Weights of a small text-conditioned image diffusion model: moe soft, patch size [4, 4].
Rows from block 3 of the text encoder of a small text-conditioned image diffusion model, named by matrix and row number. Rows with one number within an expert belong to one neuron, the router's apart. Each number is 128 + 24 x the weight over its row's rms, rounded and kept within 0 to 255. All counts start at 0. Numbers have three digits each.
After each expert's rows are labels from the 100 texts, of 14848, where the router gives the expert most weight on average: "fires on" is the input token at the peak. Only what is clearly more common there than usual is listed. The data: simulated telescope pictures of galaxies.
# router: router (text_encoder.blocks.3.mlp.router.weight, 32x256, trained with AdamW), inputs 86-171
# up: expert up (text_encoder.blocks.3.mlp.up, 32x64x256), inputs 86-171
# down: expert down (text_encoder.blocks.3.mlp.down, 32x256x64, transposed), outputs 86-171

# expert 27
router.27:137131091130098141123154122141127151123133144144158132167116146129171141163140157103131150112137140128126113105178171135120098117107158138140161110147131143090128112120147134104135119063104126115134102147096104103118082141122086080135119154102123113145107166
up.0:103092139158106131095150096090132124095151135082159147139136137181114110138120113106086103126087130157130131152116124154149140139094070116124112127090172129147153150141130128131146161158123116139123109084123151142113098130115107123101081108105153123086171140
down.0:135151137085145107138090145182110142134124091152093109100123131111142136145118166167196149145168142107118127092118123100141136149157167132147146139148090118114110119121134140140111046117123160103137134182095114106121148099136153132114166143126102127159114132
up.1:116121071110137142142132110140142110124086136088119165155127159140120132137099156109148122141116127125130131076133118141116103130072081121106143120053161090081124089185141100115147086130134146143135124163181146147134095116161098127109132115106130158104143101
down.1:124106181140116070125106173103163138144114117158107125119116144103139102115183086169136135100148118115145093157150101109112162150166154144142124100161116157135131159099139178096134168141120111162137105110103169122120147119144166117148138109155126095165109174
up.2:136129133139134094129147136117123133161077152102134119135121123107101126125096147099151103121140178074147113134111065127140121123132141065122103109106107124167093141111100134124134147173099139105159137119112130145168111143141129163131116135116127130135099131
down.2:117136173124128156137099105144145136098182123123119155119137140180128135128146111167110132136130099158113150138126189134127133125123106169151134136137133143127142102142164132118128114087163122159122109124138134125082149111133130102130159113129132123118142110
fires on: "<end>"

# expert 15
router.15:117113129137134161141155133098183169129106141120142141085096128114138102151150114152166145126159099098146120102151116129147136105109060111106131147146056141085125164131174146083094130142132141132056134124214180126160126193104141125098124127136152126145137118
up.0:123137110160136120137134117150141094097133126149108138107130121106137129101106121177127098120158164118129131158156136077122118186156145086125118126108133149111099098116118095146136092189143119112081134165140108139158135128126132178106128140142117159186115140
down.0:146111141107127128129168123136069152135110137105139134124129147144119127152156133117136158144075112150146110100133132173136154052107137144126106139141131134169116146137137161109076132073101135129170163085116151131101121129108119101142122146106144124104173139
up.1:177130127144105167098146113152095131131138099100114116179111149085140107119109146132146119095194119125086117094101128116127120158159146118157116147112130155090165132116123102167154155131126130129136181158146139129146107141140133162132154131157097104098171120
down.1:086171123130125105121102139102131081119160128135103131119156139144092144129130134094128109095111133082152114153134144127142110159098126122131164117140119084133053121081134106119120127144133119136112131137102132125138147157148151122145137123087137153138108131
up.2:135147134076120111143127102156124077132084129100149144126127135134103140177148129156119137122094154108152126133110131131115082162116130111134133094132168140131110111151073154118111120176120121164115102160129167135127115136169116096137139151125150156124097189
down.2:097091112175140170101122151102124168130167132151141137151134119153141124079126142087161113143158110150108148134145117117134134076113121132100132174125096116111144144113178128133169111092139151108144123107136076117114125124103116169117106120137114097112165069
fires on: "star"

# expert 10
router.10:158138114090154138128153155127131087136155107110118103122130122106116089134125084144114129160154106140161102098154112163115085121121168125140123156142101137157128136096128112130127130150133115149151138138123103079160102139174102179145111122126141071200120082
up.0:137122125096144108128137140145144135124117096157115122097104172127098156139123113126116122112125131125169141148102125133105162151131126070104095070148093146121096147196134113106125146153127155161105088140087145160117139095155129118080116150136106120123123081
down.0:122129116173138142121105111112118151152130153116133138164132090108125097136094135109144113183163145150110117102134108113123102120100132158153161186113176092124129096079122133152139144105129139110137175137173092105145117142106140109120118104141152127133123170
up.1:207163095133152112105159084128119105127110137080140104110095158157120112137139097118145123096157158130130123156129132095133128124172149137144161080105099154181138129151107067153129134138117155128096116128138137141145115131107129115098117105112192154122112124
down.1:059114159108128151162114180135127162119148133162124166123150103106124139112132120132138116138077092154157151107143145167138126129079092126131083191162170098090130141068132199101163126128163108134146156123095091075123141105152132107147139152146079087161155136
up.2:116141115134149149111140109115161155114069135108132131100159149152108143174129142116127116152071175095118127147148152172188107131119091086130145085121168170144108107098140146110107110137167131116125143127123178147104133094113148081169158117156145188110117144
down.2:122123131102106131127133168130096117148157115159125116142072112129144122086126112149098174084182090160129144106119112101075133135127158165132098169138081073121111173179147093175152147112090159136151102114125092089153114160140099168099077155125109101159166110
fires on: "<end>"

# expert 9
router.9:145123088168124152132146089125131085096120122166101105131140138168097132173156118117166140084102180149138128150123136129147157109136082108085103135133163106129127122141149141163135137133124173111077143096089140150110132110132105112101115150139119135114136121
up.0:150117075112136140114123145154142081135152113103112123124111139137135127093138130092147105136156143155147148150082124125100144147155132156086156151144115134120114190119094128136148113100140147135153105144128079090112109110110106109112102124085099120137155147
down.0:105135160161126112137124100121123172129112141159119118130124116110107125162109120127098124122107136096126093115150120136137119082099115097158108102113130100138129079154164134113115178157127104143092150127122145149132144123154156152143152141181142141110101093
up.1:123163074157143134127156163107120174157122137147107104137116092092112169111127094143105172129131152091157152113107104161108134148108142080113139165124155057157147126094112144123158152181113125162170123119118146092117112083146126144115154128135136097123122145
down.1:139121164111139118128108104146139083090131151110136142130115144158142092143146158113145073115095135157109103171115145123140120102142108165154105090138112169102082103167131100137085113108140120119065153148139092160122138147106124103156113127140106179131139107
up.2:165146144138128117143112139119144085126133128129138119124142137091127097139174160149146099112162120157119126123146125138144120093156144181108125134144137101114147121104097146138113169111138125135112141119141129163108113109140130129106133103115144119116098196
down.2:133121105133146151103158136137126144082155151127106137119111120134132175117110130104101154109101138125146149130078138132112165146107120113156159108105112136136078109164162125106141126113125122148114112120108149097113139107080099109143101151112121146123149073
fires on: "irregular"

# expert 18
router.18:119128130162173109111109099112115167126119109086168125125152117067120111127126138126123107104139093129120151125125114135083121146127146100072117153109111127072152155123107135098124099150128087117141097138135098079075128145147088124104138125119095135151133108
up.0:120084141102115134122112170146188135137105088143119118105158136140143128113078113087096080163121151149139109102152128126157136132133125111106131135131148109149162111108120156149118135125156125123119182106100103143129131105129110167111113135157128121150160159
down.0:155171119139155114130129068106077139119151153125151129158136121121150140162161129149165169106137110112112161174103133095101103116135130155154120110106115138107128170151158103111140131119108119128125055128157136126139121137157133092140163163105146103110112087
up.1:122121131126149137111106141108131136143162087170122143167143144077101118174181094140109128112144158123133140152110121135145076136137145123121078066191104087158115131142094134127124104104121178105141142126122159112155124154110090106160121136143137138108151162
down.1:133119103109104131135136118133124104103110144082134100101142157142156142103082145125142122154114109118133103113139134122072163089129106127157155187069146143088156126096154108138121125159116073163084103169140117093103139111138129127116139145121100122139085110
up.2:104088129187107093086137121133130122107124150099134086129135123111123111134114159129155128124139117147138130120111064121129147100116106132111133133115135154079176116107186182156133117148109110100150123135129163164076120182127151152107127135129124158159146107
down.2:162159147112134167175125101127141118139115102156125152139137146136159118153136097112095136118149128146106132143125156123098080170124162154123143141144125122162120160118067087098108102093147128153103129143087108108195138075117096119126151130095102092113136145
fires on: "disc"

# expert 12
router.12:102087149152103128173074160118135124096102092121131154135139146125145091108168104146080140106109112103106123106105143144157127105147124134125132139161135163129138122112159085140157139142174089129128103106140096169093118111104163119172141124139137119153097102
up.0:117090129136110142146121104105153106101143142095152107115130137096121081144168130141137136095134119148120115161123102117169128115166139140146114104099081122088167190134100107095138119116123089105125089099112134133142113107119108086137137138133114153132145152
down.0:134157125123130119131107171130115137136118121170106129135102126177120143103112122115097138162111110126109155117138152135097114112103149129088137162196167118142085103141152110165115130156162157125109165159169127117103128121159149148120145103125144121152125127
up.1:127149123154138098136150112127181104102167153097103122127118125143114114099112101129149122106117146150121097127099064105108172114092128165133119109096157145136115106142138115137140130106139139128098155134128054141131138161078137146111142151106150169160103081
down.1:136074111111141142139092124143061143148101155189166134145142135136139138145166135124111131134154104133120142132113174148161090145151153116125150164130121134103132142112137104109124105142126107121160118163107193085117117087195140095138090124137088084137143163
up.2:116118168163131092139166120133119100083162147124085100129129072137111175131094117137156142127094115100160175132114100119098155112139124088117141141109133128142131142119109163158158129132141129130163146178134077183144126093144169138089140157155175129088116164
down.2:129142129119133124101118167116129112137129147118123125104131148154151162118120096101089138147143112147114108114102117123107099155149108137142067147101174138078127102138113141135114157142137083132078096151104101125097151134128102143060092124081115122143111089
fires on: "star"

# expert 31
router.31:122142188099134119109113122157146141114148142119090127146083112111112129132128120161107114125147136122143089170117100113094139132094126125158104115128113128168118119145101104059139140141155139141173106169118125099153152140134193152118098125150117133161167167
up.0:122140163176154140115142137130090087127115095099087145179148082113123095161090146180134107124124133130134115147143136125135124131137161085120149144099107092162123107093135101114142120173140105107122143127143086101168124132147169139151131088092168134170139121
down.0:118129092094107129146135125129156172145138139164166110070099157132116153116162112070109146126141114126125138118109138120121143132127072161118122108157165153081145170157137147158101126079120131143142102128101142147088116128100093116115123184145106108083137153
up.1:131121167161149094118124128144077097152135095095101138185137151118123119112144176115158101133111134137149120134159169125121088132136136135106126126091134146154167125093158124121135168184113130111145151150110097132133124115098095133088124133102131174161127104
down.1:119138088095100160138160130103175172106104162176165139081116094127131141173100072106106158114153132119110124106091084136140165119113139112150106143164128111114121117155124134123092109096120152155122119124126156138125129131129145125148124125145119090073139154
up.2:163192099137127114151130112103135099118154121109153136128095136131139166115156107167105135093114136149123129131100083136096150124112175155140160117143141150135118107145119121128143149141146099105111103095144118124108123118125131116106128140097153118125098168
down.2:093061162098131151101142127134126156124120134123092138124164110132108078144105146094132135161141129122131123124152132109150101151135092102111110139118107112119159130124140139127118110114120154160136136149124141123136149132135144148122122132167113147149164101
fires on: "star"

# expert 3
router.3:109151112161120097119122162144145119151150085142127096117139107153083127154124117120156110171109124130133115082134104154133118122089098161156155082090095148119146103120151139137104163053159146076107130120145148147141133174078155148115175106107157168159073081
up.0:157094146126144162100147143122124178114083120108119071141091165149102120119099104099146114078082102115131121156102087150142117155108100130115121117091126188072174132140141142105141150123121096142120113130097167134095136129123153083123129113113107110142149112
down.0:109129106136115091150096109123146091145181144130150189110143101137153147135151151147098139172158148151112127089150127110142124072154163130109138126157122070174085130131119098129084086149152142121147136131175088139157102135126096169122125108130160150120116139
up.1:089114128159086175107088154112139114163165124131098147155133099167113132133085170121124106166114166159140088140112134120098167149119090123066133189127139128159089138158167128108100169134163158121154131133124130101115145123116151149175103153131082151133168159
down.1:172150107091134102126141112129118106100129138111135129109115121087103094127142103111160123103137092124097180144138120131137096135119167134183104098141119153105145084152111160154150098130052103122119133115140122181133132140167110113119175118107160120149098109
up.2:121126074145097148128119146189168126161111157140118114135136125117074116154090119146103110132120167148174151143110107131133124082120109101124093109118162070122110115140143134137113123153156093155157095149114142085100137166173110100170135131104097166118133120
down.2:163143160077159096115154105074099124102126103096132147108107148142158132103172132098153152112123085116116108129131129126114165196123125174115141126129117171159174120120124127117112156110101182089093146116126115165144103100094144158080128131135143095153128119
fires on: "star"